config.yaml
arch: "convnext"
model: "image classifier"
dataset: "patchworks of several textures"
train_examples: 145000
image_size: 32
crop_scale_min: 0.8
horizontal_flip: true
translate: 0.12
targets: ["centre pattern"]
num_classes: 32
isotropic: false
norm: "layernorm"
hidden_act: "swiglu"
layer_scale_init: 0.1
inner_norm: true
moe: "top_k"
drop_path: 0.05
num_experts: 16
moe_every: 1
expert_mlp_ratio: 1
experts_per_token: 2
shared_expert: true
patch_size: [2, 2]
depths: [2, 4, 4]
widths: [48, 96, 192]
kernel_size: 7
mixing: "mixup"
loss: "cross_entropy"
head_dropout: 0.1
residual_init: "none"
optimizer: "soap"
beta2: 0.999
learning_rate: 0.0016
beta1: 0.95
shampoo_beta: 0.999
eps: 1e-08
precondition_frequency: 25
max_precond_dim: 1024
one_sided: false
adamw_lr_other_params: 0.0011
ema_decay: 0.99
max_steps: 10100
batch_size: 128
epochs: 8.9
lr_schedule: "step"
warmup_steps: 300
weight_decay: 0.3
adamw_weight_decay_other_params: 0
Rows from block 2 of a small image classifier, named by matrix and row number. Rows with one number within an expert belong to one neuron, the router's apart. Each number is 500 + 25 x the weight over its row's rms, rounded and kept within 0 to 999. All counts start at 0. Numbers have three digits each. After the name is the row's rms in percent of the matrix's.
Before each expert's rows are labels from the 100 images, of 14976, where the router gives the expert most weight on average: "peak on" is the class under the peak. Only what is clearly more common there than usual is listed. The data: patchworks of several textures.
# router: router (model.blocks.2.mlp.router.weight, 16x96, trained with AdamW), inputs 0-95
# gate: expert gate (model.blocks.2.mlp.gate, 16x96x96), inputs 0-95
# up: expert up (model.blocks.2.mlp.up, 16x96x96), inputs 0-95
# down: expert down (model.blocks.2.mlp.down, 16x96x96, transposed), outputs 0-95

# expert 12
peak on: cloudy
router.12 098:530514524510504468472525489537504547485475500508496441498497505516521484519531527518492461488468493517488519512519503515510484555427493486484516530473487515522474496488436479514488546503534497505475516515444514455523498485487485479539474532477549507489483477533478474490474500489485481490
gate.1 108:475494529463480492501480495481515516546486506513528472524501493529513475518491515531534472521518473493504471469496501530508511494486492528487491541507487531488521542476514505511399526537516498507496512525475450489528446484533512485479521486510540543522512515457528493495537523509510485536
up.1 117:480533483478515498518533487480477452516520474509523491459515456498482501458490481481495503483497512486506476540541509533471538484518532503526498500448525494496445462461506480452527527502517493477507454515500496517499503529482480548499527486490495497466507519489507527531474466494508576482
down.1 112:441535480481518454499500494525467489488525512491510458482480484492482539533506475495473520523478489506473434520529548538516502506481472496497531497479490505488469522511494463514479496486555507454487486496462488520515522485538498493463534490465480499500509513522563479486491465470502495538
gate.2 118:493488478538479529506476506488477486467510487495511543488460554513464503462502524504459485527477471511558514501527450481530490517481525495517501463537486482493513495533440487546508506504542488514477482484470509503518551473525504490539505465493526499510509507493474510506478493520445475532
up.2 120:486482457540503549508479493508517516445528496500510528489471549526439503492518493487469490521472482499561506503518436491516508523471544500521472489507502509534528481539464515514493481500541529516460492502478505494496541443518485487539521500505522510500505502507479523492490518521454492511
down.2 116:482510500484534521492470481509543505512480506514536463454504520505477501489541502476510503519535519517477527523486484468438495469476506479496515535494524529508478474496502434557484534527488535490473453519525469479498516507552522476501479502514517485472510495498543524516522519525498465458
gate.3 123:479517499475510512509524523516510496501530504524482468464549471508478498490496461490480481488485494539486508510516535498505486474487464449464525540554472478523517493493453478489506526492505544558453429504516517514554528485521503504482463543465511508527514510478496508494487482515493512491
up.3 120:506477502510486506512498513512491492511483494482505472529487532483532513468520507486507515466495487494439517515525487479518434516495505558503430515587530526474468476507455504507523477485481486504518570505483494510479444518496494487505486469529477487491485498491486491502479535500507529512
down.3 123:460500518498519497493519487482506523486537473497476487517497503505472447456522513539493458520486500510520511485503481512520506499509469510538475469480466477503495542550551509539515515447540513451492486485508561534507565489528479530497485541494497493504522502496499480494515523513462487536
gate.4 141:516471510486459518539477506475482488550459468527499528521475488501514498481465496496531517505497440499479477501492495488470538525490498543493516492498428522509571479482474508507495460453500452513522492493509467515504525524482520505481507538518467512508503463533486452494494510496528486494
up.4 144:512494519518482503502488537474562473491529475515508514543473491491509458495452500504501499523477445489483477516525505545494577504495497510515506490517472497530544503500494505546507505498507499491523531498527545505503471546498536511481493549512500540477496449456510454506518479493520480490
down.4 129:495508520522508554517525488488492498504541509475495484516537501472494494519476504518488472544547569512488497455468513420505499500495502495494485508467484487472520484516482490502479525506556486471500431517533538501489509489513490519469538464478478489484488494521519520486522473532484511536
gate.5 109:499515459519505509495534496529517496444538512524534505524454459523533502470499479493464516515497494468540495540489477514499516486495510533528501503473501468497509501536522547459495486490533475506556538507540498483497483513499517534476487561518515486496485468507493520457501465453533518517
up.5 116:512495532483509476515471506445493512556479465486485503483544530484456493512504518498525489492504496541472526451507504474486495523509499486462506493542480515490495496485456432544502521515484512512440482482466493509511519493481487477536530467486484470502495541491497482543483507561480493502
down.5 121:543494475485530486516501482487553528528487532511516528508527502503504494485538512484518505537509525488452509501497484524439550468503498502507495512468551500433463488492500474507478543558502536481522497521510515507493499497536506501470504470513482534535515526528524547508489525507521500541
gate.6 091:475545503482503481504505517494493528505500495507536522541502532465475526484490528537488489516509486489483521501506510468489516520488508507473498552539501527499485454536498486483475491481572465524512539513488481482547514489530484531494485493499537532501429496550534534522513475485517452496
up.6 098:473542500499528466495516523476486521519469500489535510526511540455493522486488500533476487517515478501497497482504493470498520529473499510470472530534501519510484451532494484488470485475562451512491543512494480481542530520523492524503491475514528523493426490531539526527510489482527454475
down.6 089:523487538475548519507510480493503534504518506452484539518549531509489497491455495489533500516472525491474492483503463499486516520500509482500513502502481481465449488463507440561502512563461506478510494508531488509484466490475471489476535533514494513499516480460531529495510518489536544485
gate.7 101:507526511552524485495496514528499547457519450500481473499538514515467487523476557483485495491510503471484516502486504504482534530520493524461469479526486488469530536507526455519485498471504528481501527528475494443463538500468501493506497493492521484454453487475479457492495483532504472469
up.7 110:520482491485465506466456524453481485521492522500477522487460552474510452515549492479495522522508494491506501504508493496519510494514524489453546518493501497524479440524538542467528485478494468497490491489510497510527495475522522515477491475501475504547552527553504516512456525499505457471
down.7 109:467487504501466507512502500497466510444489503532537469506510486422513513514511457468486529531511487470489525491465490507487449468490511521521463546490513459556519506482511553465478471503466527479513535452514474482487514474500499503485508496507545478495518502480496520500482480509533481499
gate.8 066:497539499446503494500504502473559433502464501531554521498488490490514497449527509483433478494511503539567478519507517504531525501542506475533511522515471524494497508521495532480478523508512525536502472521472482519501500487517467541497489507506501503515480502528519498525465473494483518467
up.8 068:495486506534476534525529466479461552498528477492474516485499483483460499518504446510573518507477479485469482513522458473469438481462511512499460478511539483477488487467467497500477520496517500483502521496529531479500501533475504501489541487496534482513494483473474471460537497479499501527
down.8 064:488517473493490555503510484467519514495559515535510462502555499521504493475502504529520499478501507475490511478499523493467485474521477487464512510477489525549532504469531505493509479482459518481483513549508500479489451506468550511503505519484563526520514510488506547483530474552520487541
gate.9 130:526510507523461517507476502450490460486477490509493468468502468545497472527521493524486537498477474487485483550505532497447565519562506477505490493475477502459485492473478495528510529482456503510496463511515526491520484495462516525469487493495506519497524488550496482502487472488486527444
up.9 126:457505499503519475482523529541531518514499526480517523557490518476492536480483513464500462510528514504553495472482480504549448449460496492498494510524507534552499534498511479475511467537534526490498522499481469507492514475523476472529499506470496521506524518478494518479508529535505508559
down.9 140:530508525500459469487497521504481525513459516549519478526499512521505523462505563504520532523517514486520490461513527491497528466535528505498495403479513499465489525519532508482491494478527497451486490498460535538465491499524464478532532485518500506532483511501498532513527500510507501501
gate.10 088:471521506527524473516493552523535459530510509477522465484491495504511524503509511517499501528501460503500478499542542540566511527514497515484522504509470509493499516528488481464524482491474510455526477495474516498450513504518512502516495509488447536500508487416504525468479538524514537503
up.10 084:497502449446486512475507460502503476524469523499510478533490504541528498474542532499556496448524549496496504521548535478467542490506495501492473509460493496477481472464489498549481512535496521560497497497518514522509502492473519498490526463500550488479520516532482499475508494522510484509
down.10 083:489480504500517536488495509495470490485517518533489477511503556542511538534549520466519498483450475528483513493488471502510446514524500468492528481490504501498532472488502451523483436470526495556533466495532501515535523488456505499498471472504526498501507489461492515507509501523450499538

# expert 14
peak on: plaid
router.14 111:525515514507499516512525518526494448481517517513496473497502493497562539506492501485504485513467545515494533453464532526483475510493497523521527502444430506438515480475507508485476513504479519501493501490543496472534469544541519479449479496512532510488479466522520521499504478476489521517
gate.1 098:514501485507537524461491499518529513472508446498509553494499459501471505477511504475479503470561503536474465489493495506489474505513489499496525449469484515515522483504494499504546486459542516516468533520482500514523487467487516536518512522543560493469509525518529498474508510547500442506
up.1 108:482477475492514513451512501504482471452477475515504521490490485495521465542504494477454522468501486545443527513481517516501501480531487493531519457481517443497526483475445523459485464485484519553498548501487503494490470516460514526502507506473489513457518503503545492478513511543494490491
down.1 111:505479502501509457496513522469479484517522536534484484458469561530532494536493501522483475515471472498496528481550534469515488490451500519506486497534536476537493450482533505526475521515477511489553502531500506492456501492494455458535519491537493515523502517500461515478490482480537489497
gate.2 052:497514499469534491500493493487503494532521509507451514512500476489507483534520506498544445495532444512514506500460468473499487548486515503466508502463506471502483496500526487454492506525534487481564479490523548494516476530498490491455429532485526470489515495486520490526468547517520514493
up.2 049:508483446495485483508510501483482487470491511490535459500518516477549533479471482499463548491497540499507529523522539504500502488505500503508533495511506537512500521492444519524500512478486481535450499510473464512475489496491519532541578474536467506467478504479491502502546446492484485478
down.2 057:512475525471489503529490479480485481497533517476496482532538524483511505461529429512528544470465522516506527466524499491451485522533465513492526461455530507498498530491489506457524519498514534520515470474521494504511546527484538515513464493520494521500539545519513498508501502488536528535
gate.3 078:512486537507473505431490508497487539515501505473544518453563490500497506539529518552524499466513492463541481475528496526528503499534508519528485506504470532500523507495540503543514470514501514517472491485528520511534531491504475549478523491509471490476490517462528505471483476529482460504
up.3 094:516549536510511503480468464524483467431490496465481508492518518450510453469482515504531491534478512501522504483478514485485462500487520469499504449539524446521489510476461533480517562520494491496540506542497521516472494489481507502498473527501505517495516486525492497523539542476496523493
down.3 090:459523514500493487477501489484486502530531489506513499480532483517502454515473554489530483480493505523540480512465500529482482459547445479486509494567508499482503491581531527492479496454505511527511529493486466502478504491486515519531488501481508501478463519484432506485515506475530508495
gate.4 100:466517480522499499523489525494495461521493513512460457493477507469469559511476539519505515487471529501445470519508491501503508497489502478518525488491532502498510530490459452501493490464515528481498491479488452520495472517504499514490472494476483435538444538507563512466518488520510474529
up.4 101:528523442495521536462498463488520560480500483469472524500489528543536491495520515428472491504535512490515453497518537504502520502549492521488480486523547490507502518473479477498482486466481501470501520488495511470490549471518483520478533497504527546492504497482476499511507515525492521450
down.4 104:447467516486530490494517514466531474534463529448502492477472515538515534471515489522486467471475486485478535517488498462504544530497494473547486458505483500505550445515531506498489460538484506512507494483461472525525506507512459475461468510512507464488525511514485517520511517523494479496
gate.5 139:496469533527507490500527506498490454460536485546552528486485506508465510460472515467540513516528501494499494473496477480492522508519498498525504539472473523522511506500526539476506505529486539552513468512535495545493490548483500506477522561505527524509502490502467447537529510469509489483
up.5 142:517517495463516499487496476515467521590499490465494483486513497494520491522527493520452516461521504523518485518531538526479495500498481496464492481524496510515489553481483435496492509475477519467493488497494500505491523465531475485511494484469487509501512496530540539450495528535465565509
down.5 145:490511482519500524520525504490512514459478480492473465515462538518497496519510479519469497506495520521510453464466515516480500504490510493492484537468546554452511499477432489517495559511508505446470541495473509507524469470497495465514512538527473501491460522508495502461474498480539528505
gate.6 091:493506463517560490456513497524462511495475499511488568465502497515478493490458464550529464524476504467496534528489495473489499500517508469497493513501485548450499500537507513533498470448512500506525568499501507496526520480507526526473493476472496514497510447531534506494517487477505505511
up.6 081:536508498504458519546469496516549526493526489496516443523513541500506494508541537455463513499478476509479499453498475528506494481502514516503473499500518443532491498474506487476485478515522460487476410493495484513479517512494457512524528513515500467498501528507454509537471519504499505496
down.6 081:516498506507502549498485539477514475524487543483479470463475491519501572512481522536493517471538482482520508493510496499512445468473493428477494511529511534478533485546514475499503483492484494525484510530475476486483479549506483519506508465498524505482453545474476515466516495510467491493
gate.7 103:476487543487482532548471494489490511507503483489512473525556489496535486494468526499508475496502484464456490527514475488475519487539497498502517507489483540522481508512521487499568478468485536443473481519484470528520535500445520472527449512520496470507455492533508527471488521492477516507
up.7 116:518510453516487538520503501514512487520481497516488495491461505523487528533529458502477516484529503538535473490494502475522459548490480522498495494525517462508510493479449505510436534505482476538496488470523516487456487506521480532447515487465487534488529511523495512547485499529510460441
down.7 106:485501489514468498484492492486508500509485509481515453413509501505512505481504501458491488514490523481499456520508531486499481492529475505536503458515496430558540527493487510515497511539499516488517506505515502462439497486494481492514507460483541541474510559508517541526522521531488480505
gate.8 084:532461476562495499491517465491547512479493526470480490517473502493527498469502454512504504449512477451505517541494501470475520489516503510539491498534478491521475468520496523544504500538526487521507512481507508523497558480481474537472509531432487502516525483474535473482509501518515539502
up.8 092:479516524504504504535513489503516501513509456492542533463482499477526495532489468466509497494548479510496471520487501474503542532499509495530456516438513514528500468500509508519496502493506502526510489525469507517492504486557484480445463556445482503491531504549464511526512531451525510490
down.8 105:507513491493447481463518488473454490464459474487504462521518520477489501515470493517500546530529497477467496514524485478486531501481511501445524448480489491500487527486451517525496484531544500543502490521510483474460543516500471498506463483486550504435498502476520484517507508497509486540
gate.9 117:545484499469502521486501460500478529531568496493497476527524511508534526502501508488461480514505509484512495550493505493469519519514499474497512457497501494488532497510525550471435493556513479524459511487482504476514500502498512487486463506476511459518513512552516509505481492472521497583
up.9 112:537488529461514533505503452509484532528554488512500488513519508515535512502511510498438487511506501488514495538484492497471510510515507497497510458501494487511536495513523543471439484562516468509480527479475497485492496518515509482490460495490519469522514507553517514493484486469519489591
down.9 128:472491502504509486514490514536543466479482487568462509513543474506480550492522537553517527521487434506524513468500515485497495537537484514449494494486517483520498529466494472485466457498503475484498488515533532518497533527525504486537511504498524520529482536520490498518453519506489506480
gate.10 119:465507486541507517497476505524504510499539502505526485489501488494543501533500509516513525492474542504513508518545540539473543531521494518503499498532501490492506471528540508488493473507455519456502468495540492474480538514499529418514494510510454513481539469533494501450500499490467543474
up.10 115:502496477501495551516460494517473526481498463496493471514502490502517533518499516497483495446507540521481522506534539518488552520504507512527494485495514496507533509482512491487495426486414532483493496512501540479494498503507535409504490493504494478482517521476507483470459510513472492495
down.10 135:474481486512537524518508469485534486499510478443500531535455456489488547466460508550524486492499540485495519504481474530487550513511524497484484509513485524511515492509488472502506481517520452486496474459449555460475517504537518467518483501538510506500477493496523525469513537474482491496

# expert 9
peak on: plaid
router.9 099:528515500533493482510509492510558444518530500505456509520532491522487506513498546510526543494456522538429532511480538489501471499510483491463528489512486493520504515484564471486520518460525481479511480481548506513508496509552489486476523491518496490508468488501507515533480493525465530481
gate.1 105:536494541505477480526514516442506488511494508526531486497531488534474491514471503472483452536517522495491492502505526493506480470447481475489508501527459480504521467465498477511461493513527497477524455480442467508488473521494521485504494476512513524507557494483528539465502509462567506511
up.1 096:491499521502471556545483510518499532530505485443466521502510494528509512508478489472463492481529501487508501476491502516485471469427482507459513487469491542524464491526503473483541505525498467481525497530532498522496454521492503504487454479472516513497447512552492502494481489488553525502
down.1 098:442512486475452479506492518448531500503505507481504511541502445496528505498533440479484465540483519531529522532494522510488470496548476482485471510464465455506521503483514506522513478514526507505485462495486500487476541486550491513471469466519504470508509465519467500476505530474507516500
gate.2 086:514449461485492468520494457479507512465547477485482499514495500495454503487543537524497546539491514469523487507466523495480534514505503530511560482449516517500482489503505477506499471473496493500461522523530496493508542517509498469539465509460489482543533500504527505511554516540518501486
up.2 095:515510459483435464496493473481467506496542496487461477461496498522503488531528513462470554507521508505513507545506527438495524542523508538512538502509481473539487515514521485529517511493465495457475531496527533517490512506499530505492455505483522493453524503506496499524549516524523497503
down.2 087:484480496496512561517508510521519499506507498490518503503483489520508507477488522518501477503440437487530510533477453437502559544526495492473471542511559530486469502513489503503515492500503502524504490481530525524493468506496522534460540506532558506507500530494481490496519491513477464468
gate.3 073:508526475523491509502467486512499504479489519539487502507468481530564478491516511523538490514519472465518500543461521510495575490437501470466551506522488472513505488476504528472471496494515468487546461498502498514462476490516525534470515504497488527466516541473513541477496510493481504512
up.3 079:530508464486548521486493481480485540493442495520458501483500503535531489490520528510486497459524467522543525486481521483469538460480504454472548514504500477472508470499516492509470524490496509527531468505450488465499474456484487492505487507531542525487506508503496534496459508495467459535
down.3 082:532530517512474463489484472474520499489450496456478494470494538512505497495494504520452494525529521478512508550508541487462484523539502503475491496474491486558544529492499513494451465532501530469470551502533472524480516516478493442502480474524514463546506515504481496509500483506486483493
gate.4 105:523482532477485517521481465511516522502453475501518472534528519515497492478457482517513527495476496511504519498491485528491527494507541514564490464511477469531519510438528510444517479536495514478520512520518448494511486484511501522535519503494451503541533487464549454510498505491512468525
up.4 117:519461540498483502498503487438509536482472496507487503518546520500498509503502471494533475505482484510494530500521531525514522501470561474540524501508488435491498477450519522489502518519478482525481534560503427482512493481496526498499527498470500524514505516447510495511478491521515463469
down.4 113:492509464487470529491525503513510471508478517494486481502502518514441492538438453509478495503514525509502503490509536481536550513494462513498497526461528543490476520473492519455499482490486510486533474511555507470512475455462508447504482524481488470496506446530462492474513503481481509518
gate.5 089:485514457514472564496510476546477515515546522507507534523450485496522476514529504550441510526488536500509525494516525465533486456499494468522497464506512506466492516454506523467529493476506481491483527497478511510496499446484460487532484520497493496512470474551500481474515509521508476492
up.5 092:490512438514455540486508504550470512529540514504523511531485502496526474515535497516479501510475528492499523476516519486530493457474502465523496463501481526483513504438498519498505466469487489493473552476498509491491496486476482495540475497520482456510445473559525480479495512546503483513
down.5 099:545484522485495502486470509506495532485484513483496464491481516498495496512521479511489481515562532505476506536531508487450503505486521474524487476506502481548495506469477492510485523497483519450456517478483531527520531492474560491522504580477526538513499472481486474462511513524540506453
gate.6 097:520490523534507541532487507515506485436497483542480443515459488498512485466520510466508481475498506492524490496493558467501497456501501493501510533515535510532488505495482497470502498493477463541516515511502535533513528470455511515486493485507508454551492476502538559500541515520491458501
up.6 089:507486513527510538540499528522519506439496475544471442508462482498509476468521499461515480477491503493522489504503561467506487458509495482495509537527535499530494505492501510459490493494477459530517513512504520534502535484460519505477491478515501449533485487502558559503512505507496467494
down.6 087:525528516482509491499514524505456510494498499514526437512492512504542471475485459474470490485462493466498517514502491542498522526486451514457525499497490492510458487469492464461514518533503510436503532485519540522536499487514529509504523526539548474504519504492505471484530502491549549505
gate.7 118:503513482528470505497513488503462514512523504522499510508515502492491544496502478483474500474532534489498491512462525511483504534505504454505578519483455527496469514508504482492596510495514541475463474526517482511493496522480539446518491519490513485488439496471509496500504482468521543495
up.7 118:500510513491510483523467509504546482474485478470504503487483499509503449502503516528511493509469485493483497498522484486545484473461491527490422501515538482510538503488505509498401497516496449505525514464495513481518485490521490558489502471523509520525562513527504507505480493532504456499
down.7 119:490497503486525523513511524488476488493521486446469516441491494523479490506543483502523506515496488500458495507517515482519440457498468532492483522500518478508486504487517534453511482543546493492517475458532524474508501537497504516513575545511506484522481469533487504523508528486487439510
gate.8 078:469543459494508484490522521465497497509519520541539537490505500494518520461493499489442485500507531455480514482516471512489522507480535476484543497498491483528521495510449508523496428500522497515452525483515551477463464521504551475509494536498480487522491523479500515468478506536515478514
up.8 074:480561455484485512469552533470485480497530530526526476522502479454487515488494508501464495488521526465467509491496494507501509545497538496490549495494513478515512507514441514511509440476530480494459551461492530480480501516499522460488486526502481485544490514500497523495502481540510483530
down.8 078:522491486510534456492473472515470471512524527523525481490496479472461531519480466522513534495552511475500509544519456485494464492453477477500515475501462479543556503457501501505496502464499488467503459476495458525514517484472503490494480464521464482485509471512495505495492483514500539560
gate.9 104:507513515518543555476501526496552542537512480479467500492510454501464484484509501521508521507447503573478489493490552482467466498498503517495480506487516496475494507503488515541441526528504507470481547499488533474508487499489544526523529517517502481483512440489515494504489482482516481521
up.9 101:496517498502483484498510523533439447491519487518489532520523520501528537523501451456489501520538518503511519528531467463520476466500529477509540521519505493497490528522482484472530521441494465508534483459470498485532465510493442511498504469487531449507500475497483527479522502496480482491
down.9 106:532471517541527479485519480500473510531509499471490518515490527469516485513442532497460481504486512531505483516506458497563474515525522500477507494511473488495447536492452533538448507509526530528510494536474485466504467491493456502478493515488492514484518507515462452483468475525485484526
gate.10 076:486522467475512561524533456476533489499482492458470514530494495510487506494503535501468507504492484535522510497491520488494468557520500515524482495534526521547511530485516493453546518527536499531549508537553537497501465469482506500526515497521508516517553495536513493509517461486512496502
up.10 080:502496514487481425481532564488501548486508498511514460438513541515508449537486526523523522530480528502481499491524515481518510465482499504479477503476497475478467539503512499516496476507470493477479473474474496497488532516505539528435509479511496502495469501512503537503474493529546491496
down.10 079:455503539492538510486498471505514466485503525468482467496513497491513509516484478495499540513524556521506490507484497540506500513470508502453471543493522507510507509516503503532542503559507444513490536492540543490491483486481498518508454514526589512513524531490492491498485509451511513519

# expert 6
peak on: striped
router.6 102:471533522521492468494480522511548489506518509494494516443525466508482494482494504492510486461550477525450502459469505526525511495543482451479507515505501530507503462526496439528518507445542514508463470502504514489525556530536506491517492476493513524512513483495537510545501487501528494506
gate.1 103:497491519487514460504462528492536488525494498517498485487491493483508510454501529484552536552491508486486469496543510518477510502496496507506462494554494516515495590506547485496514479481517508510539533486522492504543456504489527487485516527473475545501556504480524490489526504528530494474
up.1 105:504491523472491467485455517466533471534513502507509453479493497484521497484518521476541520565479487486507485492547497491491491502496486529518434505532484515534479569496538477496522505485505503503530528480518497500525448493494512471464519510499503535503555486466537490483507505489532487459
down.1 104:497491473521521532482494499486539528499499496552494452516478520536507479515464516524496545522499509500515530491496515517498525528491539529505487458545557503514465527514440537487501491465497488526484553498472484518506463489492512491481527484507461510546502517511452522511494508531530547508
gate.2 077:511493497501474501499502529508484491460477525461473517525535506502458497507484484477514461530477518528496517555478561459493475554480500485478497498536483483485487529467438507503498506465513515488504564509488485517483518492509500516537525527541478535521499478573512484497501493507488484524
up.2 073:477525496462468512492510541516518476445505531519480514507488501501484499495526503435498476481480496484472484518462507491495483532491514515496495479482500501504506525457444524497468495436467537504534462533520489501534485503494537535510504480552497479492517489546489539489476482556477467509
down.2 069:471478490507495485514511495486507517496496510519489505537515541496497531529485445467559524468503526480488494491447488499490533535484517481510530488528486472512522501488463518516483491522530538466529499561508504479526558486529472553505501446501520523522500500541483488504469454506500463504
gate.3 099:502552543482518443529555518529488474480539473527514484492483537504519473498480498475503475518470500488516493509461462508499513505481496507523431494522527499507525510494471471557511487497494472493508514496528506519522506491428503506482515491540509474466503508543513519528516510446517486486
up.3 095:478436466533485550486485500505519500545490517517460537503526486496459500493505452476508515493521489510532483497531493444480520546456507470497558507481476461490521502513509524477501499499512529535479502505451505473481496525531481497472478520498493525521540478463463481483503519490490535495
down.3 095:492498550490531546496513482501480488487471510472512491519461484477519479531528510478468493536465494455518489507478479484476524501527514543518481443461560472483543484518466489511498493499492520490540468505496498505551516512543554471498471466540471514501506541503490496496489512492485483525
gate.4 136:532489508510519499492516493499529496402460491468506485456523511484481499512503496496499527470509508513504516521494490536519549510452490510511500505539480533482486514496445482574490461451465469510486509512499503473466484474522487526520489503497514517508477498507557525498501497510524463480
up.4 127:468513466490491508482475528496485532567547520518501502530485479513498519493503509518509487503476526490496481508512512479480456490509494500513508511464543460516543480497511526427493502538495524510492487508500474553521510529465514486498487499494484487509506505485405461496479497518477529547
down.4 138:540482472524490510518506500489499543504540508469489472476492463507520522519520518507463502505492547515519490487500493461526564532526512465509533520500489497466518481504468514508488494497469532456489471514492527491519524505564499458474469444502475478551509474529547502506514532488503478522
gate.5 113:469524503521479502500501504484508502542509497480435515518493501451517492477505513480502496469460497548457474487503507480531531504519502519490498500497493514528507485479480462556534466471523519512497518517508514505537523508531540539483527483498506518441500498508514523522506493480504602488
up.5 114:536479499490538488495504512505490513464503502493554475480501503539475508527498487515499498535529488446544523514496497526479462489488510492517501506499519507467499506516538554454465540534468496476503486486493490487464475486477455465524477512513493488544494497501500472477491505518497399515
down.5 112:517542516504497526501499507531507480487503484513515516449491441538512505471507514481510468519502466498482461499435534481519462504485534492500493512525515485470453487480491469496493508474548459480532491515556463530499487514496562494484497488500468534503507518482469531534495472518520540496
gate.6 061:499500482514490436514512507519539468551508503516518478437537484511496487527472483495485481509529522511484485523544535467533479463493533472506521522497516513575492461509516482492473512498510472500449503500515463518477487531499482469484535543517510526521489499493472514494487510518509472455
up.6 058:492498508490485573479491488486486523466508485489487519567495475475470515505513488510526508519479478513487516462461446525487540544488478514489471456501465462440513551504510511474497508500511521467542489481497521487516492488519525516527498484470480489477501469518531499517515466505454523530
down.6 066:470500500519471502495489475524476462527519522512459474500496470498469530510507546514467482489466525518488522485504498505525605513525533522499495508477527505507551475536508527500513504501541541469481531491521508468481469481489483463496505508476502460472556476502485494512505512485463504497
gate.7 104:503486543538434485522477488485516490498453524475486483500530443545479530464480538517505478499456523493518531490484512494505531455507488507477476514485475512507497500521486473442478480541492472519505495470547529486520502518494519497477503519496529511469539527545541509523482477510473490507
up.7 112:516511476456573478464529510512466527485521481522521504490468546466520484531494488507464523490551483492504472527500494513480478530475507507506522478502532509517489531446506527520531491460494484474509503538477467493493490489516464514517484509532495479545457476474479488467516546510535479484
down.7 113:515461502510478469501503505510456514477524487533507508542551517503480472527498512532508430499492546478451489473530506502499506514475473502472498492515480499530536523530485452510490505544487508491547560470501480525518452480496475502441484484513477473510512482518504517467500512522495483482
gate.8 082:513484555490505487510490493486453458484509487477511526534507515507441555516475500491486507573493481479515465473481507522512485482522512476499503509470509497492496484485533481500487485514451503487440574478510469523500512513517503442491489509510461479513484513531496530518473479500493469532
up.8 082:492552458515495512504504495510506532505481551538502467478487501535552457478513521524497499466500516486485505535525469455458527499509503535478536512528519514488494528510466494478487535498534493528546430519484530485504494510492511525486505487494505518467531527474485498475551538488509519470
down.8 084:505479506502490517482513478469505502501519523510532545513485530480533505535469510545503509488459501491472507475469505508487471450466475446498474495498502460543533485490503533552511489465514450493490547521503531493498528497484457481505516573508524512482523481490522529488547530484511495511
gate.9 096:517495530491528549537501500496483475490465528475469480518502474526542510539501471517505514515466472501478530477542490507510478471521469486508488555496449496509518496545539502490529509539486499465496524470460517535487455492506520499445505515479485493492502491505443483465545532517490497508
up.9 096:503515486528489458487514495479471472462520472496540523502485486495501484468495490488463528502488512519505495497445522472472538488440452498511460492513552542457505475480500484500516535527502514531509522510540511453539500538499499477499489516517490500534492480477545532469481519505528480452
down.9 092:448510486466546496500501522494480506513515488491525547477489472519487505502472484501450501457513459491492501518470536511485515468510482516481496512507469566525549461550475492448513516446468525468479490502463504505501521480513497481484491477477495524447486501488516491517481520487536493539
gate.10 059:536499525491518510542491495531493502508537478463484525475489510492526521536514503479465503562488510452536499473504510493550518493520499466529530500517490503515508491485518532435485510520494506483537486450510546506514480529476543471550481513498510495521488490470459450510462492505521477485
up.10 060:459508460494510514467501494470511494488468505512502482511518478464479481462489500521500495472524479553470506521486492511447462505465507538481474481485521504479500500540495445546515492495498504482483524543489480485501523464549465529447526492503505498472519509552532546504534480515462517498
down.10 054:556510493552492531490471480476495472500487529490479495481564421487511520500484484521501492465475522508468538516560513473497498506485511473501479494531494487461531482492537525538512463486507553500506512489527466487513488494527476482525497509470478481478488545467487494484514524485507483525